From a checkpoint of a small image diffusion model.
Model: 2.33M parameters, 32-pixel images, norm layernorm, activation gelu, patch size [2, 2], width 128.
Training: soap at rate 0.0026, 10200 steps, batches of 256.
Data: trained on analogue clock faces, 195000 training examples, 13.4 epochs.
Rows from block 2 of a small image diffusion model, named by matrix and row number. Rows with one number belong to one neuron. Each number is 128 + 32 x the weight over its row's rms, rounded and kept within 0 to 255. All counts start at 0. After the name is the row's rms in percent of the matrix's.
After each neuron's rows are labels from the 100 images, of 14848 (inputs lightly noised), where the neuron reaches its highest value: "strongest on" is what is common among them. Only what is clearly more common there than usual is listed. The data: analogue clock faces. In brackets: how many of the 100, against the usual share in percent.
# fc1: MLP up (model.blocks.2.mlp.fc1.weight, 256x128), inputs 0-127
# fc2: MLP down (model.blocks.2.mlp.fc2.weight, 128x256, transposed), outputs 0-127

fc1.218 101 [ 98 175 156 158 164 124 106 113 143 147 136  89 223  62 164  92 111  96 139 115  94 145 109 149 114 128  45 165 161 155 125 144 103 120 129  77 101 185  94 169 156  94 163 124 163 145 178 170 135 145 163  86 146 145 149  83 178  89 108 154 160 142 114 148  67 140 119 148 148 164 127 126 138  53 151 124 157 141 103 104 126 149  81 104 147 139  85  90 127 130 157 180 135  86 106 132 139 148 131  83 106 143 111 122 151 138 161 121 117  98 188 173 145 132  70 153 144 181 136 151 154  86 177 193  82 158 128 130]
fc2.218 088 [ 94 118  84 102  65  76 173  94 131 118 152 151  66 141  78 149 108 123 175 128 123 119 123 115 169  95 143 149 157 147 109 145 117 213  80 193 129 116 126 117 162 133  73 160 144 108 189 125 128 135 111 100 147 131  46  93 149 115 128  96 162 123 129 116 131 140 119 124  96 160 144 116 100 125 154 115 130 126 189 154 133  85 165 127 112  98 121 108 160 138 110 182 189  87  95 117  61 125 175 175 121  86 158 107  90 181  91 122 104 105 135 184 119 133 131 117 139 100  57 167 148 153 118 174 147 102 203 149]
strongest on: dark face (100 vs 34.9)

fc1.37 107 [157 148  93 123 125 155 105 120 102 176 151 112 107 131 142 143 122 177 131 135  93 133 173 109 149 104 178 131 174 101 119 126 235 135 149 120 149 167 156 117 110 141  93  89  93  91 187 113 217 104 149 140 122 153 138  84 126 136 111  97 121 148  92  97 107 150 144 134  98 112  85 118 199 182 139 118 150 125 111  66 147 142 111 134 136  89  69 101 165 124 124  87  56 169 104 143 154 116  72  93 105 161 131  80 109 146 115 135 192  76 112 131 134 131 141  88  96 167 153 105 152 122 168 123 198 104 168 185]
fc2.37 087 [168 107 155 123 115 136 138 178 155 173  94  49 153  39 142 118 159 183 165 192 100 160 185 122 121 131 153 102 139  68  96  73 142 121 166 156 142 138 154 163 112 130 146 122 129  90 130 114 102  85  96 163  99 163  99 191 134 134 119  74 130 145 138 123 143 197  91 111 132 131 103 158 103  97 109  92 140 103 156 132 103  92 126  90 124 137 115  97  72 125 132 173 119  75  97 146 128 143 113  65 187 133  76 132 143 120 172 161 123 113 168 181 131 122 149 119 167 173 187 112 144 108 130  95  70 136 140  84]
strongest on: dark face (91 vs 34.9)

fc1.90 108 [117 185 144  98  98 148 129 125 102 131 137 119 117  99 203 152 136  69 131  68 142  84 158 139  96 147 128 191  83  91  83 124 143  80  92  96 193 124  93 127 116 117 108 165 170 153 139 105 146 108 100 204  91  66 137 155 127 110 159  95 149 124 152 149 110 127  85 124 104 111  85 155 168  73 129 142 157 122 198  85 142  90 121 154 125 139 174 144 167 116 147 123  85 152 109  94  67 138 144 139 181 169 104 129 153  99 127 173 137  62 174  96 101 143 101  97 112 175 130 151  91 105  68 159 155 121 163 112]
fc2.90 094 [125 141 132 126 186 159 162  40  85  92 127 142 149 206 118  97 162 133  97 137 151 141 136 110 106 113  91 110 104 188 126 196 138  89 116 123 141 131 118 104 139 120 130 125 151 140 159  86 195 105 179  96 172 130 198 109  97 115 150 103 128 138  95  99  85  94 142 114 219  80 137 126 151 145 168 176 130 121 133 144 129 100 144 146  78 119 135 136 161 160 126 146  96 155 121 144 106 120 162 143  89 173 130  94 163  99 154 105 220 147 144 122 145 103  97 114  78 135 143 130 192 178  89  95 191 140 105 116]
strongest on: square case (100 vs 29.8)

fc1.136 096 [110 217 132  68  81 158 168  83 137 107 166 102 146 130 111 180 147  89 144  69 143  99 114 206 148 144 112 142  49 132 116 130 140 101 168 136 134 133 158 165 131 112 139 130 110 182 145 192 114 165 110 128  85 117 186 135 114  96 147 102  77 125  63 125  57 155  94 130 187 118 101 149 152 116 152 101 141 135  80  80  98 155 132 114 112 126 106  73 142 169 155 126 128 175 159 177 151 110 152  88 166 130 147 173 133 150  90  98 148  82 163 156  73 122  99  97 118 174 138 148 115 156 120 127 140 144 121  99]
fc2.136 116 [124  88 126 116 145 121 114  69 109 122 147 138  88 255 138 129 105 168 123 113 140 108 109 100 108 140 106 135 159 191  62 141 138 122 193 108 141 158 120 137  97  88  90 171 122 147 144 123 143 119 141 146 151 101 155 136 121 150 112 154 151 184  88 121 125 156 107 186 158  53 130 154 201 114 139 188 145 135 123 103 107  72 106 109 139  82 148 143 138 173 125 130 128 139 116 109 110 117 120  98 123  63 154  40 147 140 133 125 119 129 119  85 182 112 126  68  90 110 137 115 176 142 118  83 172 164 146  92]
strongest on: dark face (100 vs 34.9)

fc1.155 100 [138  97 176 108 123 102 154 131 106 134 179 124 101 136 121  50 187 149 164 144 107 119 125 147 104  90 123 123  98 117  63 110 117 155 155 139 100 130 158 101 136 117  94 136  99 127 123  86 172 125 109 175 195 163 127 133 121  87 126 133 113 105 119 158 115 143 119 112 104 155 155 142 105  76  78 164 160 139 109 176  93 103 169 168  82 129  80  81 141  79  79  68 130 134 195  92 122 153 116 108 120 150 185 175 127 121 163 140 115 171 130  88  84 153 145 131 174  91 232 137 128 149 163 159  76  69 170 127]
fc2.155 086 [119 147 133 108 107  91 124 126  96 112 113 135 153 116 145 144  91 135 133 162  94 129 123 172 114 110  94 145 170 111 146 133  70  79 116 128 152 128 145 121 100 108 167 101 118  85 145 125 129  81  90 116  88 134 193 123 122 178 115  67  89  87  95 132  61 147 153 130  80  48 161 141 165 134 157 114 131 116 113 129  56 161 148  85 113 117  93 135 188 164 210  83 197 118 162 164 173 123 144 166 176 178 187 119 131 151 173 121  90 204 154 110 168 136 130 117 188  79 120 130 114 103 124 161 112 132 127 116]
strongest on: four ticks (58 vs 24.7)

fc1.139 102 [ 97 104 105 147 114 149 147 128 122 133 143 156 167 109 134 132  98 134 135 170 181 109 118 182 129  65 107 126 122 110 154 182  88 131 138  93 180 146  94  86 112 102  85  84 169 169 143 104 141 150 129 119 151 184  79 129  98 136 133  91  91 112 172 121  94 103 203 103 168 108  60 117 167  78 152  91 110  67 201 102 126 111 130 130 134  88  99 114  89  88 171 110 138 103 142 139 192  52 105  92  42 131 126 140 140 100 108 122  97 141 125 165 138 149 132 141  84 124  68 148 126 155 123 147 176 159  86 156]
fc2.139 085 [143 141 141 137  81 155 149  61 118 142  96 144 106 140 141 161 146 141 197 130 188 149  99  78  96 135 127 162 124  82 103  71 203 170 121 161 127 137 106  65 171 149 169  53  93 133 129  73 113 143  92 134 106 105 159 125 146 152 116 127 121 184  98  46  98 125 221 117 108 192 129  92 136  82  53  93  86 134  95 114 154 117 147 128 136 109  87 130 116 148 163 133 129 135 158 134 176 122 152 139 131 197 131 164 149 142  93 107 135  90  86 106 123 122  68 145  92 105 118 138 137 105 139 129 111 121 143 123]
strongest on: square case (68 vs 29.8); four ticks (65 vs 24.7)

fc1.226 101 [129 108 127 138 104 133  94 142 124 149 111 138 116 169 131 162  90 148 145 128 124 108 121 145 151  81 176 148 148 155 177 119 138 149 169 128 152 157 149 134 119 110  90 104 143  96 100 116 119 101  79 133 147 115 138  51 105 145 206 101  99 126 119 146 131 162 100 107 122 131  83 133 125 170  42 163 150 117 125 160 172 158  64 150 197 141 104 136 149 139 165 124 121  80 118 102 167 109  58  63 161 130 170 156 141 114 115 156 141 110  94  83 113 162 159 172 209  87 166  22 145 101 104 113 167 116 178 126]
fc2.226 090 [139 121 101 113 176 159 120 100 149 118  93 100 150 172  94 142 103 116 105 108 145  80 181 107 128 125 172 113  94 122 114  86 108 120 133  96 128 176  56 119 151 114  76  87 146 128 134 132  91 130  84 136 118  81 158 217 108 142 190 118 152 112 125 149 136 120  95 140 169 102 129 198  89 140 190 135 149 163  84 117 121  77 135 111 156 160 163  76 105 128 153 128 102  79 102 110 135 158 188 144 165 123  65  90  85 141 131 106 108 134 100 147 132  70 112  86 116 179 146 140 107 137 130 152 161 129  14 122]
strongest on: square case (83 vs 29.8)

fc1.221 083 [167 137  94  99 143 151  75 129 121 133 135 123  99  75 141 182 130 161 184 143 134 150 154 152 151 139 120 153  86 167 134 156 156  87 119 137 181 156 117 145  95 140 123 140 122 116 117 100 126 164  62  76 111  25 115 152  97 126 139  84 120  78 133  83  76 155 108 131 199 122 141  67 135 106 164 159 123  91  97 111 107  84  90  80 118 119 148 184  83 150 157 193 165 106 193 122 151  99 150  87 136 119 159 142 197 152 101 126  95 107 155  85  90 108 148 125  92 119 160  92 171 134 115 108  90 145 136 170]
fc2.221 111 [110 124 170 175 141  98  98  86 123 170 121 140 124 205 156  77 188 112 100 132  73 189 145 145 217 160 166  73 108 141 124 173 116 157 107  92  88 112  95 179 174 165 170 112 126 105  92 195 103  77 142 138 178 121 121 126 164 212 132 119 137 142 134 134 124  90 141 122 155 122 117  54 124 124  98 144 125 132 140  91  99 167 134 117 139 100 122  54 116  82 102 175 120 172 171 108 144  37 127 154 127 129 128 155 133 145 103 157 132 127 131 128 131 105 149 114 101 157 158 123 152 117 120 142 149 134 105 177]
strongest on: minute hand past 8 (27 vs 8.4); minutes: 40 to 44 (27 vs 8.4)

fc1.112 105 [127 111 152 182 200  97 139 116 175  14 118 137 113  97 139  65 184  75 141 158 159 100 139 143 115  90 107 175 250 126 124 132 166 142 161  93  91 157 128 118 110 145 176 140 119 111 143  58 144 150 111  91 161 140 163 147 132 105 171 110 103 120 116 118 168 177 124 105 121 116 150 134  98 118 135 122 135 131 167 125 112 168 153 118 113 132 125 100 147 120 136 137 130 111 185 156 149 158  96 175 125 139 120 120 163  99 115 173 141 123 113 139 140  98 161 145 115 141 151 150 126 121 171 104 234  65 108 107]
fc2.112 081 [170 130 140 108 109 145 142 165 112 196 156  99  89  98 205 172 120 120 141 143 111 103 131  80 128 176 115 130  48 142 150 121  88 133 137 127 168 119 179 110 175  98 125 135 128 118 135 140 153 110 195 134 138 164 159 108  90 176 104 147 150  96 108 148 186 168 108 101  92 144 129 167  75 170  80 150 126 136 134 123 132 193 137 165 200 105 101 138 121 131 115 165 169 152 165 141 147 161  73 209 166 199 133 151 125 122  99 198 109 128 145 157 116 130 102 155 147 138 125 109 124 122 126 156 107  53  85  97]
strongest on: second hand (100 vs 39.7)

fc1.1 110 [143 109 147 123 150 168 148 142 128 119 167  99 148 142 153 116 158 140 135  25 124 138 112 122 183 112 120 147  71 117 143 117  99 133  93 137 112 172 154 145 148 158 116 149  81 172  74 100 136 173 113 147 108 132 146 157 133 102 123 150 147 139 132 107  98 120 149  73 121 129 109 150 129 111  85  85 108  55 135 141 145 146 131 118 144 157 131 131  73  75 134 138 172 170 121 113 197  85 153 181 132 131 169 255 131 109  56  99 130 117 144 135 107 153 162 156 179 153  72  85 145 144 193 140 161 117 103 150]
fc2.1 083 [ 81 134 130 120 154 124 107 165 160 116 159 117 171 141 130 192  92 109  78 219 144 117 142 140  98 135 148 127 171 175 130 124 111  64 120  81 114  94 118 177 112 142 139 167 158 117 103 140 164 102 173 135 125 110 103 110 138 156 158  96 128 202 165 172 100 117 149 117 116 162 141 165 148 190 178  84 161  70 155 131 171 117 147  91 115 132 142 145 157 222  93 171 125 111 108 112 153  91 148  90  87 151  90  62 151 139  66 130 157  90 144 133 175 119 123 132  90 185 138 133  96 106 110 127 141 148 175 157]
strongest on: minute hand past 12 (25 vs 8.1); hour 12 (25 vs 8.4); minutes: 0 to 4 (25 vs 8.1)

fc1.253 096 [ 37 126 135  94 144  99 140 151 105 121 160  95 121  93 139  59 145 129 119 146 174 155 104  70 171 110 127 139 145 133 184 177  57 152  92  64 114 179 148 102  94 132 152  99  74 108 139 106 160 190 142 111 113 105  97 116 192 151 126 155 119 145  85 114 107 123 142 117 121 117 161 154  68 120 159  95 144 174  88 142 135 115 148  84  92 102 149 126 147 141 139  54 102 153 114  77  77 141 107 119  79 125 147 182 138 118 118 135 103 121  87  92 124 141 161  87 186  98 177 120 160 102 193 120 139 172 133 112]
fc2.253 097 [154 106  93 131 213 103 143  83 151 124  89 122 106 133 116 143 152 133  80 112 101 133  93  94 134 132 157  94 117 206 132 135 192  67 145 167 123 149 162 161 134 219 113 114 117  90 149 176 194  96  35 166 131 139 156  92  91 141 144 148 144 177 161 158 163  89 202  94 152 183  97 152 149 150 121 140 136 156 140 152 108  99 140 122 108 127 159 118 141  86  92 112 161 147 103 127 127 150 134 137 158 134 134 108  89  82 106 139 148 138 150 123 137 137 114 133 181 135  90 120  36  88 119 140 174 138 150 148]
strongest on: minute hand past 8 (37 vs 8.4); minutes: 40 to 44 (37 vs 8.4); hour 8 (28 vs 8.2)

fc1.100 113 [185 125 110 149 155 135 119 112 110 173 100 103 190 190 153 139 215 155 105 121 124 142 112 171 111  79 137 129 158 154 111  54  81 164 148 177 166 133 123  90 144 157 128 125 117 130  86 145 115 102 100 160 102 126 154  91 140  94 143 141 108 126 196 121 110 183 145 178 115  60 125  83 126 127  76  91 153 136 115 153  99 188 151 132 106  99 130 116 171 127 109 146 100 145 161 132 109 121 152 135 133 172 134 100  85 151 108  88 153  95  99 143 101 146 102 113 204  60  94  44 115 125 138 145  69 115  98 161]
fc2.100 096 [150 133 148  92 155 145 121 129  95 171 158 151  33 137 100 150  93 114  93 114 130  64 129 156  81 162 140 165 134 111 142 161 171 133 142 168 134 143 147 195 165 122 145 126 153 120 138 105  77 126  96  89 130 125 111 105 145 196 133 157 131 152 137 125  87  24 130 176 100 117  95 151 116 130 113 138 148 176 113 132  94  58 146 151 125 112 133  77 177 120 140 156  87 119 144 110 195 149 120 122 170 136  97 116  50  88 201 165 147 129 136 136 161  79  80  79 104 130 142 140 107 136 129 116 134 123 148 200]
strongest on: dark face (74 vs 34.9); square case (70 vs 29.8)

fc1.102 083 [106 111 148 159 169 127 154 129 134 115 152  61 112 160 142 106 102 158 152 127 162 121 130 135  72 134 104 135 112 128 112 102 129 126 100 140  87 137 136 136 162 100 157 129 130 114 135 158  91 146  79  97 125 169 118 123 133  94  84  98 173  73 149 129  91 120 121 117 133 129 176 150  80 162 134 130 133 113  84 120 165 111  93  99 105  65 148 141  99 119 166  74 136 147 164 156 146 153 109 138 229 164 111 169 132 106  72 137  91  79 154 140  96 201 129 148 135  85  85 180 138 147  72  54 124 113   5 119]
fc2.102 090 [113 104  77 125 108 120 181 163 180 178 135 135 142 136 155 143 126 108 103 105 138 145 133 132 140 143 140 113 167 155   6 121 114 140 115 123 130 175 119 122 143 160  93  98 154 131 100 120 132 134 123 119 109 111 110  89 181 165 182 133 105  99 115 130 112 105 126  97 108 154 137 112 140 124 161  97 118  79 104 100 152  91  68  83 131 157 166  70 150 129 110 151 150 121 109 112 200 142 180  88 144 147 177 102 111 121  77 155  97 102 173  84 157 101 162  84 153 111 153 163 155 185 139  87 138 120   0 123]
strongest on: second hand (84 vs 39.7)

fc1.10 097 [ 87 150 147 142 191 114  96  95 123  88 128 183 115 125 113  77 172 128 132 131 176  88  89 146 111 115  86 173 237 114 124 149 119 154 127 185 147 156 135 124 126  99 140 183 144 129  96 175 127  40 128 140 127  69 106 153 112 129 115 163 100 112 116 101  96 140 127 136 132 164  95 120  98 143 130  67  98 131 142 175  89 145 109 136  76  91 160  62 147 104 127 165 127 161  51 138 109 146 128 168  89 132 113 160 105 111 121 128 152 137 122 127 162 109 161 141 127  71 136 171 120  77  84 152 212 131 129 163]
fc2.10 089 [106 101 127 100 110 122 105 105 153 127 153 176 102 209 129 128 120 103  95 122 194 145 126  93 107 119 113 158  81  94 163 122 166  28 134 126 114  98 172 131 163 144 101 125 119 125  57 162 108 240 151 143 157 121 101 161  83 123 101 141 109  97 174 190 162 112 107 117  96 125 131  93 109 176 169  95 119 150 146  19 158 101 112 134 168 138  98 161  92 115 132 147 127 127 133 125 141 168 171 179 120 173 143 167 108 153 130 155 130 142  87 134  86 141 142 145 131 111 116 127 116 114 113 197 139 122 105 109]
strongest on: four ticks (68 vs 24.7)

fc1.69 108 [151 164 200 155 159 122 145 130 120 139 138 155  93 173 180 167 146 154 153 164 108 113 153  74 113 137 203 130  70 121 153 127 169 140 167 121 161  97 128 113 186 122 152 120 143 183 100 150 165 145 123  99 115 149 119  54  98 142  61 152 161 161 129 169 130 152  77 127 103 125 170 136  91 103  90 138 120 123  78 115 122 152  90 215  73 128 159 132 125 153 207 131  96  88 132 157 123 102 128 152  89 145 154 123  86 105 125 146 107  54 127  99  73 132 159 142 167  99 112  65 138 169  98 128 126  99 110 137]
fc2.69 109 [191 112 117 136 132 192 116 130 129 122  81 162 210  65 181 122 142 150 138 115 149  90  71 134  87 154 127  92 114 164 162  88 132 112 119 109 131 155 123 141 110 126 155 109  68 167 169 115 193 126 135  92 133 145  98  90 180 165 121 117 111 170 175 131 138 126 119 110 105 197  90 158 118 174 127 116 104 117 151 198  67  87 102  84  88 114 154  89  57 154 130 132 107 114 145  74 158  89  72 131 126 154  93 130 160 191  88 112 121 151 163 146 117 163 108 120 132 173 169 150 123  96 146 142  92 106 137 146]
strongest on: minute hand past 12 (43 vs 8.1); minutes: 0 to 4 (43 vs 8.1); hour 12 (29 vs 8.4)

fc1.183 168 [114 116 152 159 143 118 136 138 158  98 120 146  81 131 146 125 158 168 110 140 135 106 130 126 108 194 137 189 202  78 115 115 139  92 154  69  82 106 115 124 121 124 160 148 117 122 137  85 123 135 151 120  98  92 131 138  97 208 190  91  62 115  86 105 118 200 142 129 107 128  83 159  52  89 101 126 153 136 154 137 102 156 133 160  16 133 110 132 147 104 116 161 117 120 129 118 120  99  99 134 148 118 182  99 108 132 144 153 170 193  96 148 117  76 166  77 126 101 132 109  90  98 125 214 114 116 117 111]
fc2.183 147 [120  90  82 153 107 160  92 117 180 126 135 104  86 128 112 161 132 110 181 167 130 119 184 120 109 128 139 103  92 113 100  69 127 110 142  51 168 134  99 134 131 150 124  88  70 134 140 124 123  84  68 139 106  97 143 166 182 253 139 147  41 156 100 151 126 104 100 132 103 113 130 183 136 139 143 157  96 154 163 152 153 162 106 105 173 157 133 133  88 130  73 159 162 121 144 144 139 179 118 151 144 127  80  85 164 154  87 109 110  89 147 115 129  64 122 180 140 123 144  89 147 112  94 104 148 165 131 106]
strongest on: second hand (100 vs 39.7)

fc1.187 093 [152 166 179 167 141 117  61 184 111 162 122 101 135 111  84 198 134 140 108  59 120 162  88 145  99 170  19 124 125 157  78  94 188 130 106 126 115 153 106  85 125  89 177 146 119 122 145 161 130 124 127 138 149  67 155 126 155 169  79 126 148 137 151 145 138 147 123 214 134 115  84 147 119  94 138 125 143 111  76 136 128 164  76 113 119 155 125  59 137  76 107 125 161 107  71 108 102  92 158 128 129 145 130 177 160 133 117 146 134 136 121 116  90 142 169 187 120 122  76 123 144  82 106  97 153 145 146 147]
fc2.187 091 [114 129 102 136 112 127  78 214 102  79 130 105 150 100 139 154 123 133  99  98 122  72 143 154 144  95 100 179 140 185 120 181 102 114 161 138 132 172 116 138  85 186 101 168 156 125 150 141 128 160 150 102 135 150 122 138 148 124 162 107 145 131 173  72 122 129 139 108 184 209 117 143 176 138  80 122 193 140 143 134 124  79  61 130 146  90 161 161 173 189 131  91 163 165 166 126 177 101  94 117 121 147 116  96 202  99 121 108 134 105  66 120 117  78 156 101 128 134 141 133 135 151 157  96 175 145  54 126]
strongest on: square case (67 vs 29.8)

fc1.153 102 [101 147 107 156 155 154 120 134 108  89 153 136  88  82 155 132 144 124 154 147 136 134 161  97 177 124 127 108 141 104 148 161 107 115 129 205 155 148  99  73 157 142 127 168 138 116 115 132 122 166  75 125 155  73 103  81 156 117 173  90 122 132 151 139 151 140 172 138 125  94 127 166  75 174 167 123 155 172 137 153 116 159  61 129 108 150 111 116 151 148 182 170 125 126 155  89 124 122 123 153 122 105 123  96 150 123 145 207  92  70  91 233 152  72  98 173  78 185 135 102 179  82  80 115  86 133  78 126]
fc2.153 105 [ 82 124 144 135 161 167 156  80  68 120 164 110 183  95 181  71 145  94 120  92 122 139 126 175 154 133 129 170 158 177 133  99 146 138 164 180 107 100 172 209  82 134 161 129 135 161 146 147 144  79 111  76 113 106 110 109 150 119 126 139 114 114 154  82 146 102 167 123 173 150 101 100 136  78 166 120 132 147 141 152 110 160 129 143 101 102 100 207 118 138  90 141  86 130 113 118 170 157  77  27 138 163  57 105 103 141 154 150 141 116 171 156 142  93 158 156 131 200 130 132  95 122 161 109 118 142 164 120]
strongest on: minute hand past 12 (51 vs 8.1); minutes: 0 to 4 (51 vs 8.1)

fc1.188 106 [104  78  81 122 163 153 111  74 137 175 165 132 139  98 100 114 179 146 121 131  94 131 118 135 124 141 186 154 209 176 120 145 126 136  92 156 147 140 142 130 121 120 150 158 188 102 115  38 116  50 107 154 157 106 142 186 125  90 136 126 157 109 142 105 119 145 150  69 110 104 134  94 158 197 143 141 102 149 148 165 119 155 100 130  82  92 133 111 158 124 115 145 140 126  68 148 103 114  72 123 173 111  52 129 120 105 128 131 142  95  59 124 137 147 128 144 103  85 181 109 117 106 113 194 200  87 164 151]
fc2.188 090 [146  97 119  63  97 135 134 141 148 120  86 162 102  89 164 175 121 153 155 203  80 139 112 139 145 120 145 120  73 124 143 159  97 163  91 177 105 135 136 125 120 196  81 106 113  98 140  99 141 225 129 134 133 117 111 100 121 143 120  98  92 108 124 153  72 171 127  91  81 157  48 111  67 152 147 186 121 189 157 103 114  90 111 157 116 150 100  77 146 125 157 114 188  82 112 124  98 118 214 168 152 156 143 148  92 177 122  87 153 106 107 161 135 119 140 151 150 162 121 146 152 114 130 127 153 147 122 168]
strongest on: four ticks (90 vs 24.7)

fc1.202 096 [ 94 125 117 210 153 112 106  92 111 121  94 150 126 128 138 117  71 120 131 120 119 119 112 112 133 150  93 142 122 190  91 122 157 135 152 138 113  67 102 114 132  92 103 102 119  88 152 137 165 124 111 151 136 127  82 122 169 106 135 117 160 155 146 169 206 157 131 143 123 105 188 126 154 135  99  91 131  47 110 160  60 136 168 120 116  88 116 109 121 124 129 169 127 115 131 150  79  66  89 102  82 145 127  59 121 134 122  75  75 146 183 199 106  91  75 114 174  87 142 192  92  50 127 153 157 136 114 145]
fc2.202 105 [127 137 140 183 146 164 171  74  74 123 132 123  67 159 116 211 110 122 143 172 141 108 138 109 132 158  87 127 122 148 106  75  55 165  89 136 125 173 143 105 164 123 189 180 132 154 144  78  95 157 108 133 104 129 157 159 156  82 170 158 144 132 151  88 198 110  78 136 178 134 119  93 103  97 118  83 152  99  82  59 126 140 115  76  59 128 105 133 114 167 117 129 159 145 119 131 122 125 118 134 143 136 145 136  92 136 132 173  87  99 131 123 127 126 114 216 161  93  50 127 123 165 130 166 144 125 138 105]
strongest on: square case (60 vs 29.8); dots (53 vs 25.1)

fc1.178 176 [134 146 156 128 132 140 136 127 163   0  92 116 112 168 246 143 121 119  93 157 144 118 169 122 122 135 172 178 156 114 110  79 113 176 139 128  45 125 148 112 104  97 119  99 164 136 116  86 142 149 138 110 103 124 164 127  94 170  70  64 201 109 116 138 161 134  91  74 112 109 155 147  74 102 138  97 156 121 120 119 113 142 109 131  82 110 135 104 119 117 114 164 134 143 123 102 146 108  85 172 169 109 105 124 149  92 101 131 100 117  67 127  75 131 130 128 133 107 136  55 100 142 143 133 113 117  75 128]
fc2.178 163 [154 135 148  98  57 123 146 108 129 141 175 113 101 101 167 155 177 176 140 200 117 114 146 141 140 157  95 114 116 195 149 132  61 167 111 111 205 133 127 126 146 109  99 179 106  60 126 127 177 110  99 111 110 161 131 142 195 183  83 187 160 124 174 136 101 114 112 104  78 131  99 139 100 153  70 155 161 132 135 124 129 141  77 119 186 106 118 133  66 133  97 135 183 114 174 117 177 170  53 112 169 123 153  86 141 112 116 156 121 114 180 142 141  79 132 104 145 104 155 150 125 112 136 118 145 161 137 109]
strongest on: second hand (100 vs 39.7)

fc1.189 095 [161  92 127 103 152 135 125  96 103 159 156 130 120 158 140 114 122 138 138 152 152 147 152 190 132 130 109 134  94 151 113  69 152 133 145  11 139 124 139 181 172 164 142 104  87 124  86 178  96 133 111 141 170 182  83 120 114 179 135 151 186 167 143  88 160 171 170 132 102 112 165  82 194 108 150  50 170 154 110  71 139  93 136 176 118 110 116 138 114 124 137  56 143 119 166 101 126 128 145 112 150 160 140 122 158 104 101 123 163 130 104 103  96 182 114  71 164  89 159 131 100 129 135  74 117  98  95 174]
fc2.189 092 [122 142 108  58 107 115 134 144  81 195 124  97 127 140 173 125 100 119 125 104 161 150 139 162 122 126  85 127 191 165  99 139 124  96 154 207 143 139  75 154 151  86  88 132 108 127 156 154 140 137 135 146 105 127 103  76 150 118 115 173 180 135 146 129 178 119 194 154 137 114 121  98  94  92 134 138 218 137 130  84 160  50 111 192 150 111  89  85 100 136 130 119 132 149 100 147 107 128 163  93 127 155 130 113 143 116  91 173 174 162 153  34 133 154  84 113 146 100 133 167 160 167 115 164 115 102 120 188]
strongest on: four ticks (50 vs 24.7)

fc1.72 103 [ 46 131 171 157 186 142 177 143 122 108  61 170 145 114 164  53 115 129 189 129 166 128 123 196 165 169 138 199 116 100 112 144 104 145 108 162 125 157 175 110 123 157  77 178 115  90 138 130 129 136 109 159 117 145  92 169 121 107 137 159 113 104 149 122 158 121 173  65 158  96 122 164  84 123  93 134 141 122 121 149 155 161 149 129 189 128 159 146 120 194 111 155  96 127 177 183 143 163 171 168  71 127 133  96 114 121  98 133 148 171 147 153 152 103  78 146 131 153 130 122  98 111 143  74 184 145 164 127]
fc2.72 098 [ 65 123 101 190 127 161 155 180 118 126 103 133 102  90 124 131 129 118  90 107  81 127 125 150 139 154 132  96 126  96 155 144 148  84 131  70 106 167 113  79  79 129 122 136 170 139  91 118  99 120 117 150 173 115 133 121 116  97 140  91 117  60 147 253 129 103 146 129 180 149 171 153 166 151 117  81 104  95 120 107 132 144 145 154 204 148 172 119 122  36 125 128 134  99 141 137 156  92 166 163 123 202 164 110 214  98 108 137  88 126 100 115 103 158 110 130  95 139  74 123 115 114 126 126 121 103 130 156]
strongest on: square case (94 vs 29.8)

fc1.135 166 [119 145  94 154 130 174 157 151 117 255  94 141  69 138 137 178 105 206  85  76 151 103 145 132 130 154 178 180  77 127 143 115 140 187 120 114  81 102  98 137 137 112 107 146  96 160  83 104 147 186  85 126 106 117 120 116  61 143  88  73 128 119  83 124 156  82 140 125 168 126 144 127  88  70 161 162 179 120 120 144 133 147  86 181  72 110 155 155 118 109 132 144 114 123 137 121 101 104  96 157 111 123 125 124 145 116 127 159 128 128  85 122 107 212 144  95 130 116 139 110  99 126  83 131 109 126 189 124]
fc2.135 162 [153 136 118  83 104 105 152 129 178 183 145 122  79 127 142  77  94 128 127 144 131 109 137 102 148 107 123 124 112 129 122 135 135 166 145 107 165 165 100 131 165 119  87 159 111  92  98 122 119 106 138 152  66 132 107 177 223 214  85 167 150 113 173 138  63  86 119 107 135 142 153 115 170 147 138 167 170 177 162  91 149 182 155  92 187 142 103 116 120 118  54  96 176  64 178 143 144 167 101  77 117  81  91  94 155 136 154  95 135 139 183 122 159  87 107 105 126 148  82 141 122 170 133  88 138 135 125 120]
strongest on: second hand (100 vs 39.7)

fc1.195 091 [145  53  73 141 126 143 127 111 157 135 128 182 115  77 120  73 193 161 154  96 128  97 107 116 132 121 136 132 192 187 180 162  96 117  97 183 213 127 133 197 110  85 163 128 179 135 146 181 113 118  73 145 144  49 139 157 135 129 103 144 150 149 141 122 106 116  92 119 112 149 147 168 164  72 115  65  78 109 126 123 113 104  94 129 102 109 137 109 118 125 126 144 116 158 100 157 118 146  98 127 224 138  96 148 127 111 176 112 110 126 133 121  84 140 170 172 119  94 126 141  99 141 167 182 164 128 126 109]
fc2.195 099 [147 115 185 115 143 101  85 156 111 184  74 106 135  60 146 121  91 147 126 168 148 200 136 154 130 139  92 158 128 146 117  93 149 102 133 101 135 150 105 168 106 159 119 134  94 102 157 121 117  91  96 156 111  99 140 141  96 170 154 140 103 107 150 177  92 130  97 121 129 146 125 159  60  80 109 125  99 128 123  82 116 135  92 121 130 146  38 122 109 148 143  82 115 123 201 132 105 130 141 142 186 152  36 123 128 146 102 120 102 100 183  34 102 113  96 163 104 124 195 151 115  89 157 169  93 144 168 104]
strongest on: four ticks (54 vs 24.7)